config = dict(
    model='image diffusion model',
    dataset='flat shapes of many kinds, plain or patterned, on busy backdrops',
    horizontal_flip=False,
    conditioning='none',
    objective='v',
    qk_norm=True,
    patch_size=[6, 6],
    batch_size=64,
)
Rows from block 2, named by matrix and row number. Rows with one number belong to one attention dimension. Each number is 128 + 24 x the weight over its row's rms, rounded and kept within 0 to 255. All counts start at 0. Numbers have three digits each. After the name is the row's rms in percent of the matrix's.
# v: attention value (model.blocks.2.attn.v.weight, 192x192), inputs 96-191
# proj: attention output (model.blocks.2.attn.proj.weight, 192x192, transposed), outputs 96-191
v.42 081:118135130116125125189132099135128105083135099143115163137118157096098143159125144128088117158124141120107129137098123109141131160154126152124171111148159126106121106143128139108158135114108141115150145138085110120095110127095097133080109097235082131160117108137155109130113120139139094122
proj.42 080:131092101091155153127137120142168118121106125147125123115118117122107130114147132114113122113129134121139116112136091133183141146127112075112155184134174114119117117113108135092109115084107123124132136141119117095146138145167119120096095135166098135125119111166148137119123050125133148198
v.43 105:124145127114079106091144102125132139128113149127089185135166150121116146131132129119056141166142105137145142115147150127110139131144131175131170129118111131138105061118141153127126136124156117126131118128136118121119101118112120132137153151188154136120108144122142124129155112112085144114
proj.43 113:125053140111165142103138161118137116137146105118157126135087121143129127119150113110108140133132124125094154102105138114169135146118133096113149119132133144110179126106112155112131132119096133137129122139141122122107128125127138177140064126154121120126154126105131115132109145132144129141
v.44 087:124150136146077118098112137116105101117104122146085163143172167156109134109110130123094107131137120166124100096071140139129107060103133136105149137118095121123128135063117147107126151080134175139082112111134159133112105124108131131157178127179116112152106125119099112154158104126146118143
proj.44 092:130078164121125126114132157108111107120134117122105126109106145145127129135163087118119131131135118125141142119113162142116130176134105104109119108108078113119086095130117103116154166090149100143154154146149128117123159144111137151160138098156114138149102136125142140126126131157134127100
v.45 111:126148105129107111163119137126121152158104132101088125160075144135137116123075139103124121187113101131141130095145143160141098135151146131132162122121145136121089164124124117171128114139127123129105125111138170134096115131134083161129148158161104163129140131133119050107167127156111157108
proj.45 102:158105117117099153172130120126152109111132126174119139108118119115120141185116158107135133168126123121144156134147149147166153127128115133126127127129164156133126076115118091151108154147121108137143122132120125130109103113135123142126150163165107130151117150091127090132130115129138116113
v.46 084:131120134094100149134136111119080149093155114110121150192101109114132117132133103127144079093110168102096116110093135129095209127091129128113164114137104119148137174116127135095145128104152122165123147133098100146117167130132112127101092077167076118139100083125141107122108069088148113066
proj.46 084:127182105129137118116150115173143131125123143124123137116158114151138143135153118153135117097125149142141124165098121123085045111207133147130143192123124132122179099118108115127149098099143117138131125131088118114146159138126105127129138127153146132143117119178154115126128102130140164179
v.47 096:139138126100097140124144106121139156130127130125132150136172114119129135147128151128162122135150090119147134133118135144101125074125116108107128117140124118114086140132159124123146133157132119151114128124167146135149117145113151005169136146129145127097119166134091138111173142134127084139
proj.47 104:153100103156059126137148121133113150138121128097144116128150111134125123148095133122140164104125118126117152119115128115082132153157154169123142131112167154122061125141132125091089143116131125170165128114119140126125140142146141000133122145183165132149135124128133115125174149121101108178
v.48 106:132109106162131129125150107174149122122084093152145103148102118100128125188148147138131148095136110146097128124128115085123110125133102102134129130110173143097148121129157119097134124166123161120124107152124116109121092113084097144087104126163166113136158076166082138149151127086106135119
proj.48 105:124135135136143132119113118140114113131098108125195096144115130132107136112138114114133135078130072118103082116096107114111180157141129172138112091124121124142149118121084117109131107147140152120129143156114122099058112113161127164083122127109150100124139136119110111167118129121143176152
v.49 092:125100125169135155177140132109128122122096153153131128145108152078140133193123132141150165105136124159118145104134143133146147152175108139123128121164129147117107104132159145088136139128102143185105137140148121124129092126120154124146123104151161110147159132133102148144170116128179151120
proj.49 086:124204115117133121178117144139150139135102147121138093110151126096087110133111095128127106075095128122100123123118095137129134122108126143146107135129130152125171146116162136101101122108133150130158126152098174136125111146168145073079125140074102145131118118147156124148117155137110108148
v.50 098:130146159120088118151147127114131125080116146153130115140074148146157115072150170117127116156120138128177143127101109200140117117135115104131157148131101099145088136118124143118121156132141164135071142128100124127152117121131159081153150108076104096155115167100105113119176152121090113139
proj.50 099:132104122154097126131098124100122104100089136162127124118178152140120082130109149138110132171132134128127109101126139112137094132120094166123151091109110124117094158134146076117120153108134152116127158124165123130124130146124136108165130086177131171125151086105142172133139139150148120100
v.51 091:126186081119091085139135104127143129125105120137126147146128141091122123125147146146115120138139122110124141135136097122148124212126138138091168129117129148118093091123124128096152132172108122121135128112125136119145104131103112121139076126189133114128112128114130135137137115103127121133
proj.51 093:124074168099145107180155157123118118138138113120124100112098116126138126147127169106103120141133124130090120092110139131133119114158126123108149127160122122152159110172121145118136138157036136138131128136126121098108113130127120118151068121170137134124155129116139128131108139141138118103
v.52 092:126130109145123137175125135135141094138153095116118123133112156137129131113109095129169129139117119131123135128151094074146070185157154171151177132122163182090086102184113125125174138185099121127132093144105171077124101130120135131125098141168136118139135124105124131120134139132149107168
proj.52 097:132132141108139130188117094121136095135140125148126109088139147143117144147167108125145131122144119117143111115151103114159161105121118123133125135135135163150104115159147168068094107146084095106128112129097130115116126069101142123097144150136126102138122123117124124128063102126124133157
v.53 085:127114180109061136135125146102103123159153135119132146133105164151132149092137116129114121131138163151138140124140124150130115137169139112153107134137092111155131139121112150130136130142147102153106141128103120076132163132119122135175120118051136109138114171116151171154137108108096121117
proj.53 080:108135102114106121131132093123119117128143132091110133106144112156113136109134140138117119168134141127114177150150166088136131096090139130149160086134060142107095176117143163121114125140133117127105141128126112157133152148079148146128128112159133155140156135138108183093104162167080101151
v.54 089:125148149108147111127119129147134103136168096163108147119206107163112122134111132137104114156112159109076128155134128074098158118116126173140139138126118079145200127138139122164119142108121122104135147137115079117123138134134123132151142109133124136139114124136164160102120125117163114120
proj.54 091:127075128121156108120127128153096109142144123138158171101117157108127116103152132163109115150106141124155105123146124161100086112113137065128164138124117130117164117147102140141133130104127094118073123108118121194143135113095143104129109092053124116103124108132071108121138138151100097157
v.55 117:123119120142141125144146136172123112133105109154111089139099151146127110159108132138120151160150090118111116147160132121118123113125128161129139119129170162093109089119122122121139117122140159133135097119184186141120096121115095098122126150160134132129138103123093087152143194151110159142
proj.55 122:156090128152151118139124138087068096116146103105153118116106111133125125159136109133129142112100094120104123089092113127128107142132119102124092121107123133147127143117125149111138130127127118122135122129121140122080107129164120060132141163152090080139136123078146101154134163124151132137
v.56 097:131117109157128127140150112136124121127129095122153129134103105127102085155135125134111129167141153131115112114112143104146105133154086114130091130115149122125158150131144131120079156104124148114138110119082124158125122135128104178108091101177130124136122070142123168142128057098124163109
proj.56 091:121142112077125149120107129177100105136131134159140146108117145088134114125147126160122092166101093158154075128098148143153158133111108112140096126144171110152159092121108109167167100135128116097111118132130118154117143104113117187073145105080091122145104130148085126156140084136154127140
v.57 089:125090189122134158111120137118116119115135133121114213132174135125115119120121141115126127111129121140124128126142134140082100070147133209221118147113127118135142115126122148132087136111123138110116127109132123139122118124137129120148201133150119140126093115137134117132133137143131119114
proj.57 089:128157086142128173066122135126146143145128119139127143144115138130123127118137143121137127135118123135147131170123134127121138134073132133183146114112115129110099156147150136126117099114114129114127137132116131160135145121133142054127103133116114124119131129138136133118130145123146124139
v.58 100:125103077156108127142126135129134129114087143110128120117169123152095116119142137123117097161117146130151134083133190070168097149185149161132118114139137159131154130134115134130120124063101115144120095176141086139108165125134144064134091159148145139144128136113175113143116142121169167102
proj.58 100:122141163123114141164135132129143118130104104121151109138159112110157136107126126137125126137141135140140137125112164139179167113069142129150118136157142147112168138105126148100132103113155097112106110112139123168143134143104115034147136189078129126118154129147107104136148146144099094137
v.59 082:126153066126113063157120107119132150136107133129141074131093124104142133141139110154093130148130132114144127130113138143179156177130146073052137119151119120132118165134130120135169122111129117143148143139117122119153146132142142134125045134144137121128155148129133151132139123114143137141
proj.59 085:102097172117106080174141109131128120130116119125139099102128102117114133119144098139106120141144131108131104107121122140131125132203148087108142115170167097145103070121114147111081150124140122150123127132160123074161121116129111142120146143177126128164130110140137134123132113142110131137
v.60 120:127121137153155143168124136130139114128129117123119066110135151131118119146126036133164117103121115119125096122139096136118064166115156134129127139105168180071098123117129121127124103163094124150111119102157176115104124127114128099139114149164121125113148151106120099134125135157142085133
proj.60 135:151104126145160110160129146112111140127162128128135107130093102125136161145138048113114153093101119106123193129136146150135161125111123115131087106093156186133130115177113130109121126114088122153163126146132147103073105128123139067127153150066107117165138119124137105130112155151131146111
v.61 104:117092107149090122117126137153120149146159084175120138145135137138125122131154196150058121116129180118097149103111139135149095126129108122134096126120153164130206121126115094099136106114134148132108125135129141152115141121107098091099120106221098131175143111150120139129111146141129113119
proj.61 109:115163133132078122138111136110101190146147120132102133093062139114120156138105182136108136070128142140154111108146139136129155116093114110148105135139095121087072150114168126093106107135162128157143144121105114102128114131145132112154147124147150124124104134132128157125154111127125130121
v.62 085:127154107121099102098125112127128121136109120105113183119167135112100123135150119131073146154149123151115125141109123079135143109120159152168143138115125118137135087112120134141126107106127104116158117122109107104111118127104115138105132137172146125109109084150133124160130092106119142129
proj.62 097:119083160113152145108144119131129117144132107127135100134094139155135134104163101122116135162174140122110115117107126098133161155151140156131154105146120116130111110132103159107151116094119123143130130129122122097111137098125152206118061112175124127134116145139123110135106095138149141145
v.63 087:124121161146130108124140105134142139082101082147127127159099094130127127123166119130143105164139148069116158123121159190103146144127135118124186124148129092116114118120169119163119136092130172100096131113137141165128106132075082153131124123152109109113164107171089102111149067116171118085
proj.63 086:147135093091168116112141117154108127084097165168130147152162132130124107188118100131121153122111113119172096123153129147099098127176130078136157122129137104184123125130112088140101159121112116106139128136121130095175105103101106168126131138182151090155112142108123138121139111100092168155
v.64 079:127124133154091148073131124143101111124150143133136179107221098091116139125132113145143186047122128148119129125120135141145122138106141160127084140132096132133123209149114100175161147108127140090163127125159170130168141132131116119154123179132139153121129151130127148117139145141126159107
proj.64 070:144146124152117140101129128088083139134147120093144170118144129122124105127170130136149141107105129093131121185143094122119110140132127075131110081127078141153120076171132147136101085133147119129114114129163115135122103113085115132114145113157154091137133140149116115091106156158117123175
v.65 071:130141122130129141170119151126128095121153121126132070121105142136115112131093054139217114187128141121129125118115069112119128137127101139147129140138130119163097217155145147136109137123145146139110132131087116149119132143146115083133215107049087105145123133114118139139118118124134151118
proj.65 074:148138139123122141124142125125128113146116126146137073120108137152148128116143067137204134143162143131092125064085141117138127137109137119121130103177093087127129075134121134127154135088064158144146129118128118127116123104151132074152060114088157149122121134125134135137108107100156100106
v.66 069:131098131133153108158128150131085156108134194135093079062124181115142168135170106124127121143124161180151118110167172135151120174174114131139162129129132129123126137126138122127104132110118120165154120152133135149117117135117145064148129126108145116153131130102148141127094173124086140145
proj.66 069:107168143144141123138140137127096136137140106132131102186143153120115131128096109148105088108111125131122149089097141135150144069070124124140149156120078065137178107120127124113163143127129110144112144116144117172107150139141139081153115130141121121106162098127102123138139141122131096052
v.67 083:132116077116140127153133148122120061096139087140158168183150120150101134153145160166115140159132172155122119078102133109156080143118091114112081119115130181153115077149124121115121165085118166112150132134131118163139144129158134080101178112120088141166133108165134128111127151130186164157
proj.67 084:106154155162160160161162139139052096124135154091133153107140161141114138142119185160140143155133185124111131125081106131174156112146133148112103160147119127138117168138140164099137174142124109102138111132114180113114133116151136095135099110131087110086142166107141125085103141111126117106
v.68 098:135115126128115136133116128144133126117132128139144069137090104099117115140119099126187130096126156138109125134082074152138105122142107140126108113131128091140134196110141122144120141117125146120115121146127099166117135130123124101123225113081111102154147130141128153124141116132145156125
proj.68 093:126125165136149133094141127130088112125127137111150093127088150132137121126129063149202136085146134116120122050093140150153170129127112112124128122142092095140115103123118149118133143113131120131122135135160131139138114135141123094138040109107110128103133136113140119139132138148127125111
v.69 079:131106108139123140154140119141127138147161131093087141141093141108104120153124124111101131127155091138105129095174142132125144131153168122130135119130161161107126126114122112095153135134142078123124116126125127135092100130105130084138119144130166126110136112098125089134113147110107162110
proj.69 079:118180153165175138179109129097145159138187137167116127117130089129152155157107100158123095103153110127117112095147152096112125112105124129133149123123156108101131151122148131133150173135140127109134101118120118126138134163096139092142129177134146102147150162116110143100107153099143144107
v.70 075:123112137148089142150110112123131128138084127143133163063073117152113107093152148121115133073140154122130143155077137139137090129154130142146089110152133121117140131137126109104155119228141130120091130150137145120155117131086103151122146140114095079113134144115125147118167129137134116061
proj.70 076:144129160136116115141144085142122128132095125142129165121104112116156090114130113131138149083152133121111082123107109148080197123089146095145115111135140201099065135137111158071089088142125157117131095110134100144089125164164130152129106103137118130141141114141120127088106173114156125156
v.71 064:134130104145070079166128107140132111123149121138149079130168116131140135127125131140064125155110140126131102104100094117176121127083111126047119130102141181107138191117125123152118145120146156110135130122108132132130117135112131115114159143172128131106136125100116114149150111117138086125
proj.71 074:136115175154125092131118135141118091094141140130112108141142126132149127112149110120091117157115118145131141118133157115140095100159125185102130154144156127117121121124145128143107130166168110128128122139131146130123117160119105162105062139132128129110150129142161111153142113169140115117
v.72 073:128145137152159116149119114104127151190194161117158137137065133129115116104135153140103108191119150164134145143144169149131130152172105120153146127139139129081138125109143115162130142161124156115120128124145146106133141128101134207143157156100147152127156108134135122127101116154094112180
proj.72 076:143083128131124144152140118175140155132151114131159137136111147126138116092113146179111108156109107122151109096198151149154133105113120143127129139119168208091099115115138127125137135126129145122087107097086114131130146172144142190166109121083112142161122147184131108144193133120143117118
v.73 089:142133172115182114151143118128120129124155116147131150104193098127149112121161108158106139169093157144114120130127130115112118112053152170124129157101122088145155136100105118138117122096160124124130155110187139142127126118113144149125150145084112162115119115113155122133120149161132118096
proj.73 093:123114078111164150140117125134098122104118138095121134119118131115143114107123108143101096202133108122134130130181141101114154114162128102095106092107142100144170128112111103103133159129134094140126106138156160161135123176134136133132138150136160124108137124120158109160132188166092117120
v.74 097:121145133131121111099141092136135140099111095120135138166143102083111147165170139120118154118119124099120147179124076097110175149122153163149175145125126113140134130114169163129117147125137100141099136135141081140127115110137128195134092132124141130128127124111135148113127128104129175109
proj.74 114:142105095111117121102117155086118137121179127086135132082139135121100129146077153126120119166104193134111096148084092157079125113128127071125128112113131174134116151136133139121126136138146116138160147146120127136138134121141142191119176119127107135100123125103122143086154140121089137113
v.75 064:116159106135098070150144123148152116122138112128135078141128107114152121082152137116113159144133112132125130117140127144126110123116153137058141111102121132073132084096110112115081122153142099107104141080168110100111113125099131075104160124142131135138140137148117130117125141129109124139
proj.75 072:112077182144115092180097131133140136113136147131112135162141127098140146132111114139075102123117111121141129168173117129103125105126142174105130123098133127134179156134132108145091110145141121112095131148114120133150122161098103104096112161139115118137148116142115119130139087154137148121
v.76 067:125160122098119132084122121108115170117088141130151134134146094114129107146092134114149127079169117095133109132120130173084146065093169088123116141126120124175075135135159133171149100091134124105133117124138143086132140130148101099109126112083180091060147129151127118122135121147167127140
proj.76 074:137114126144130112077096088134159141115103112128117114122155139148094164113177161119156123121076120135161132149166137148068083189186134155126147120135129081137151139150133132159087115097125121111124129133142137105190128126100146089102136126136151140186100133151098159110097111108096165147
v.77 091:125159110148112124157112120118122095129141080111126089158076092139132133115141074149200128123138189113118127126102121099130139152140130118117137130140103143125090141147123110115166148161121127129107169131099116109127164120130135160110156130106094117123145158152149142127083129130125175120
proj.77 089:152061156146069114160123108136121150156142122143125178099160122106142147141079095132146118112125138134120076102120108125116109105153167108137097123122135186093193138160119105110104093121097170123107107120083092105159103130131116193105120125147127118174121142122098127098135108095146115163
v.78 084:137126120135099134150122131138122115138112152119150067125122107110124107112126044139176115112126156130130103117081094133147122121132107123117116124118114116125105208124149123122139151106114141124110129141123101156124148128117122108130227129073092116132143145149138133122099118111139149109
proj.78 077:130126149134097126109140097117120115143106129117133099132152148149143121127117039142154124122140140121132108062115155123141137143108131118123114112128115099126150091143129135115154123102132139154134126125125121121150137139163108106126036103105137151113095131135129134124143094130136093145
v.79 060:129135106123093142120134124132118163124106141139147082148067153134134135112115098150172161112144098133180109173119142178141102160187111123141123106147104112150055166137122119151116142176120138127142102135118122135157131129136130117151137123069172114133149158099133132117134137112130113162
proj.79 056:112110157121064106103114118104159132146124126146132098184138124098154118144140116098113108084081094121150134121122121139158137106086145133141117160139099103128162114135154154159147105137110144105151112143139115112153130087124099109123102138085085156110141108156133132117152144135202092112
v.80 099:125129105127163112105118109106141204104097123118122165174133147084111121113168137155112143157134154123118175139107113197141083116157104145118094119133146137130148138120149136101127131141128156112133121138167106143145127138108076123114103111179117123133115123127119131105153129112104061124
proj.80 101:122118195131133139086124090163090111093095155124148146128068134124117110147123122140118128087110108111146126119135122154173184129102114103128124128140138144143095100098136121148158131125134144132135120133095115124146127100165108149139145105149129155108095106188153091125120086122133130151
v.81 107:129157122120151142147147125120136110149168121136154149118111149142121115109158130154205128132133147121130122160189147099114144176148133158167136139128119115119107125197114109117159126136113135122141146114098150110155117130135141131130041154099126142119110143121145111144092136117133123143
proj.81 100:128108121116113152156123141135145136151140120147144129146105127134120130142109177118188128083141128134109138154157138143135130108118146085108128098120138095139120106186123111150127100060047165138106149103094116112113122125097125093145217125115148114145153139116111121143132141102125132098
v.82 110:116189082119094137148135117138149122139134114137125035126119133137143131130143134153178125067129150133121123139118114124087101203104136195033174126119098142103119131116123118129103127155152135103117131127122112128109117128121136128098163123111110125124138127124155127135126132124154140124
proj.82 109:111057218133157086167122141133124137130131137120130075132090142121131131127145092134168130074122124132129139167127127149127138054143124151063158136129130101153095138150121137137100105117090104120117130144145140144118124182106119139096092128117098115126142133129137118133124120151135140139
v.83 085:145109098144173117187155148120133165147110157144162158110140125129128118120112159157150133177125144110129149130111135149163101067136134153151189104136125095129130093137130115137150121124144129140159115139153185141165137131136127026116121112122133128128132124123099138102144153142129140115
proj.83 099:113164118150105124134109091142096111129093109147130149113156127138126098111126179142151130164140121123134106139115102121125164182110121103128145123126126082111113145110129114136153111133118156133128115101121125144134133064143156000167127119179169144136106139159117120151158134105126108144
v.84 074:126119130138136135137118149169134087120177128123139121134104139152119132153085103119107091047141127131148130208158087098139155118158067143122116117147156092154096106112111123149128130108139133116151108153075115165149125136138159142169109134095173158127114113094132140110134100110127167126
proj.84 076:117129126099143103129123139105115148159166133112127114124104135137111139137115085120129141060127141115142114127102099110145065161095125108134139121156158089112087143128165140095104123129133130074105133117119156088134137107105133125133139165109122113173114162122102168099163087116126164175
v.85 092:122102095135109140082113135105096128134118113103147105187111107102145159089108084115140101050135138139136110122126165151171088148147130135142144092147122146137132128141136112127146128134119147121129104113153134117148130117126121134136139154076134126122115087123113113105125148159099156139
proj.85 105:123152140144088137117111076127124140137098127138108132096183114113117132100143112101112121080097096133156135176139111121152177116076120074150146196120113132150153161138129113101110109143158131117116094133112128100119159125122117133122119146130138149166097153170138102136137134124165123199
v.86 098:131092124162112146116141126130128175143136144121100099094158157097135145141141169144098145133146119140134130128142141179122137109127142139134131145119106179114113141140144151132141104130122143150140114137147140124105126129145127094153098124200140116124139156142130139109158120158121135154
proj.86 103:120185136175119124163087111108132127134130137141118122162130143100125097139103177134135124172116136124133130141141119162133133148129137112141134108125087115132125142109130117137123120144184121138129160120116112120118125123101108107131173118161101132115145099120130110139142148151116113094
v.87 122:121128142122149128118156127130145150135122124116115211126127139149139141128132142130130126171134116115152125136154187126117164154118131133186156121131092122120093059104115123127144132139159122134129127125128154107142117129139140135130049141117139134104111128103127112136124141126125133135
proj.87 114:120155061107102135188109113124138147128132130134133190129117106114127130144108177131108111143121118114141121179160095127112132135131139092158114145089128148114151152159126112135132133127080139128127133136138112117142137116120133086132231145151134132141115120136124135125146153117119132122
v.88 082:127084170119161134099133134116122137112123131115137217143109135126123126123135160114154137179132114138143141127128162152122133126177119082245093116149132089144116088096128133123147131111124126133129131126136145106152123128132128141136085133109144131130110125132114128125117130131101134139
proj.88 089:133182053106116172126141118128131134126135120121153170125123119132117132141105166134142131147131130112133118112131108122121169164113121098192108145108113152119143116146121124110163144109093148130132131122131111124138134087137145102163197123134145133135116121129105140119128154111119131118
v.89 074:139108173115172179139136135133130169115176138142115141110128144137098126167116117104145111154137140137133146164142122127077151133129115125183139121150148081176161121132140146129091126105142143150128100159130138143124125134157146141129107100091119112141145103126120114124142119152112150120
proj.89 075:153172047082145169124143122109105159128139106135119121120121129129135135135124119111137116133139104155129103102118117129149141116102124122138142158147116076134104132110118123106133159125095116125143100108125144117108131102107152107158151148103156128129140128108148133132099152109153119094
v.90 095:127070153113136108110130140129122131126140133120142165146094113105115120119123141111238138149130131145128135126096124147174128116157099110242062126141129071139130145132139125133152137115136139121125125145115125136150135131124121130139138135091123117146113125133107133130121117127115138134
proj.90 095:121162087138121168077142135137117121134140121122157136115101122142127121122115120140224142127139139115111123056096143140133177172124121067200101114108121128132113115137121148124142147102087144137130135114134121127127119086148141087163133113127141131128128134117127130131134133121117120116
v.91 082:145082118115112137152110140136119117127107127112153126145113113123112098102086088123153163109111127146137127065094136084157067149164121139144133108119121181103110103135138116104142141190128101114143106136115098097116127139099169113126137099164123132101137139156103152159092117121098143150
proj.91 094:128172136125151141147152153119132095131112117132137130129136156167118097129181097103135148122131088158145151128100161110134194117066107144157134185123120162113089119121134106092153128141133127143166122113061104119102152134161156122173125099128138171132114120134141157140144166121161104146
v.92 073:111124138165129124105133105144155137110149127140129096132156128123119148128177086131117125176119133112115152093124140123168130156087099102111169163120124157150131140136128169078101135084135154100109144134088122117118107125132135127132153097155129116150136116132105160127134107125107121139
proj.92 074:129163138171156147141108157109144128114123135106141127122088159140128156107108089108137097178089157132127129121122136135177121103182121135111154075140079096110146126131099144063143119114120115154107132149136129133133124153101110147104110083138057103100176130097164131125102100137088157118
v.93 086:119147098117158126159113142131111110155090139128130133107129122161101136139134081143166129205126111124162120090136132157097176092110115155101177124129133161150112050132136153081103132147142137132141142131115146098143110144137151082144135149125123135095084142138095117134144144147115164123
proj.93 096:122109139126157147163122093114110127153078107172101156170131106125119127142110096117147127174155119140150123131111133100099045135157142120110136142132142116122110201102144107112127124151112153104141120110061117094139152087127137080113146152134165137144111109154104148128105090098189101152
v.94 087:121127143155164131136142114104121144134101134115118213099128163142138102135156186150077128103143099109140133112151178137153117114135137098158132157139140157140141095099135148126154127146106119122156128148119161124146117120135118189124053135183120121115102134112131114126134132110138094116
proj.94 083:142164047150104148134139137135150133123129108121130190122132114127121102131123189139105138135136141111127154148142132130144168163135110124150131080140144186078116132132132117107181129149131129127142114123125135155136132113136140200139159118181122132113108118114138125107132139127112144158
v.95 065:112158089106166123069097118102125148146157113146117134149117119104114118105122137145134120030177111121130102122112110153115132083129119069117134129135132129149109132117180144100129121125154156122135115117100142121116146122162124056128101113118163110138113125147099151113099146159126141145
proj.95 067:120116157157166111066130110126119114135127117106119096093153118134114118142148187125142141066057111136130163142094117130089100181118098141122144121130093031165180138140101121111121142116126122112124148131148161140133131144129125063148144108138117123140108129147129133130074117111101151132
v.96 066:133123145126114133154147140130103122113158078085134150110131121128126128092108106141109106134130138117089103149108153142140110172127126174146119109143118094134146167136109090197156132049108122143113153122120127096124135124129146191156138074092132136106152121112163098134106131122133177181
proj.96 069:133120094105122118129136104148064152142144164121132123123138127132132126119134125159110114166121151113134090099134143138143153126114143080131140168103137129150125108141145148173132175123137118097103090143153131107152145163087142178142126128098124095165132180135100134133164139138094140135
v.97 089:128084163184122139097119101117136142130159122152151042136135092111140153129119145121109120134097141094081114122109089119158098145155115094107094153136137106138165115124159106092123136126146133134131157123165131103135147123125147049095107126139135147143151140147106151109089110128084100096
proj.97 091:133165159167159121164125115148125136104119141131119099129141150141128142119127146118086132079100109128154114154135078130196146101105124164148118106171140041139133154135123121115123107116166119126126133131148110124094132109121133104122161121149138121144124127168124125152124125128153129118
v.98 107:128142135110089144111137120126115123137167119131114148138123150131133124117138128135146131185131125154155131129112172166095087163144103086141198117127135105142148080127125134125099134141096161131105115099128127138137112132119104182122114114102092118150153138108085117116125121132115124130
proj.98 111:126115125103064135099115138116118133143170122154106151138154114123142113152146124121119135153123098150128136150103178120115167077115134233161158169140150137154112159143145150136115102143093135130136110108134144129094122093116111184120084122093096108124153101138128122118120092116150142109
v.99 072:123137114144130077158133141133138131133099139132112119131170148136141133132118151112000142064130133126126128125113137114112115117140140160042145139103134159090147129094113132127111116140117120127131125116150146121130126110115134094139113139194157136134138137121138136117154142136134096135
proj.99 080:114098174137169071147119142122131119110122139124098119131153139121130130127157138109005114106107111139144134176133130115104089104128125174084147117126134119125121101105126120132101127171195101120126121139112146146139132134108120139111114150131116122112134126126119122125146145164112120120
v.100 102:128116110165111101214139133131136114128177141097118065137133137128135138136123103158171131146142130114132133090127139131140138124130112150149139139130101168108098182129144140108143146160122122136134146148099135138135150135147147074123171125151115131116154148126129131127120129095141159109
proj.100 103:136163131166088084198133127123147127132157117144142106115159122133134146124108103135140133143134132129116103082115151125091131162091134113159110097134095147076153077128135128131132137141079153149124138112100096118144115079140129066164074124133169152142125140132116134131133114129147105106
v.101 083:127127112120106137157120137124103117126104156144126136170041132163126154148110119144126147148103126115141158184134114145107117162174137113132118092159172092142086109105075110142174112143150119174149114123124142162155145133123165134131141141101157145141134146083133082125154119141139120148
proj.101 079:115099161117118106137120087111112117121103117164116128122127088101162113113116109106116104117155147115120104094130084108119114106131138138134099188130186112124156140130140125142193127131124132128152118165151129147117137114127147139151148164096122106109137136132121122128139181132127093107
v.102 089:128139090139197092177111127085119121126142111133098148066175154138133152150105150147098135150135171121127118145109126136101161127084146157112138137136149136140131136124125136133123114103134122106134138150104163117117151108151126114104082147180138123136108137122170142131122152142156125120
proj.102 091:143109132132160109120126105144082139108113113164105133139142095118155121153138158129103108124150112130120112110105113118090100125177158067103126145141151124129133123117100124166112177149133121125133088150124127141143111114131123111122175147132148123155125135138144100152128118126093091108
v.103 099:120150090119116116091120100145111123139137147137163133128120096065120121163090096150163155071094102096096126136160116138115141139128151128129171103139135169108098113121145114116137135146103120134151139113152120122131109129148143206146110124124149136097151149147123122147131127130116140149
proj.103 115:121098147103095123092121124098133117128142111121150167152133108131113128160144114110135128096113116131141119140136146128107119149127115113145143174132144244122145132135152130128124135126149131119142146123084096109141142088123127205153154126087136167137087113150133151116150120131138147129
v.104 100:136068157123154128141131159141129147126127148151119164136153136141125128141103101112000109132126102123128128131152121130157116037140110072133103125109148117126150140161116132121128113103044122156131122126121131145126138124120115127158133123173143118124134123128101128118150132133131093137
proj.104 108:114198065122135145053139144122125104131120125132096148116197128141132122127135143108024131178140124151122131081123158095146087178114122165149116126106110118115143122067145123120145142167204138128147125112083136115127131122147121138147066136125147136118129136116120131126111130124125116114
v.105 078:135123152114100156156131111116146135106133132141148110131071162154140119138131102155179100067132115118151106132133128162117077145125106160147174130132114103121123113171154154123133129175090127158126145142145107162129130129108144143132099122129117135099137135110132126144152105114182112115
proj.105 079:134127108096126113143140178128168118127121144130107104133105141118126129115133121100142147068112071143142175143132183145125157143115125146155158119122127079148104124117123123130112138115076130157148168141137152084125122171114085110127116139079105121086154149108161129145117180159138132102
v.106 090:123131156131136108111145130141104093121168127131146102109123106139143140133123088120152135115081116120132098163177140115112128154098115162148139136124119109141170092151142151152071109095097129149136164082148124141136111123142129193141181137066123145118155142148101122123128141147132108115
proj.106 108:137124094094124133132098146111130144127130129140109147160146120097120148117100102097088115160150089131157120160192142114099138094113148090144132145129133177155147155110162094143073120121128139130133154114099128066147156099127106181122115169109172152152116117135105154155135103134150130125
v.107 080:131172107120171118123132104133163147151161090169167125127121121152118100153128176139108112151098130096102091161142114157095143105126108079117143126123167109109099130103107116130155156086132174132143136142113137141173152126147134123138106119145156154118139133140135129147139105122152112162
proj.107 082:119084155123141119104132131174095097104164166121144114152128137156129107146143169131117128121099137110138139108146133155130102174212106191101141126140191110128142133134147169160143168096131111108089105121140158139163108136111141121148143103107128129094094118170145154134160069144073133096
v.108 097:124107132104120138113129133137130129121142127136153082137088109102117122123137150124255138137124160151117132132088111139140126176140113135194080106135117065134125160106126109130130142116162140107120124137116116131132123132129134120118168126071119118156129127139128137133113116129120154139
proj.108 105:116120149122145165109136131140109129128134129114172086132060137141130124124125093149255143098146143110108126066098135152140187109136118097154118128117112103156099115159118152123130134086071125133119135124166136144126120125131145068152117109120123121122137133126134125140135131136121137114
v.109 107:133137142126117141131132124136132130131112143117114121134174121102110122122152121111124151183150125128104136141123120127065146129114146143115185138116130109152123104129138145133111138093130126140123122112144113120116137126123123074130071144123141134116144134141140122133105137141098152126
proj.109 121:127098135114103130150102119095136143133128134132109131120153128115138124168105119116115106165124124147134099136132122121076099117147141141118154138142128066166144173126132113148106147124166118146137124142134120111133121143107111061098214141097112135136121129106111134123149122139140120105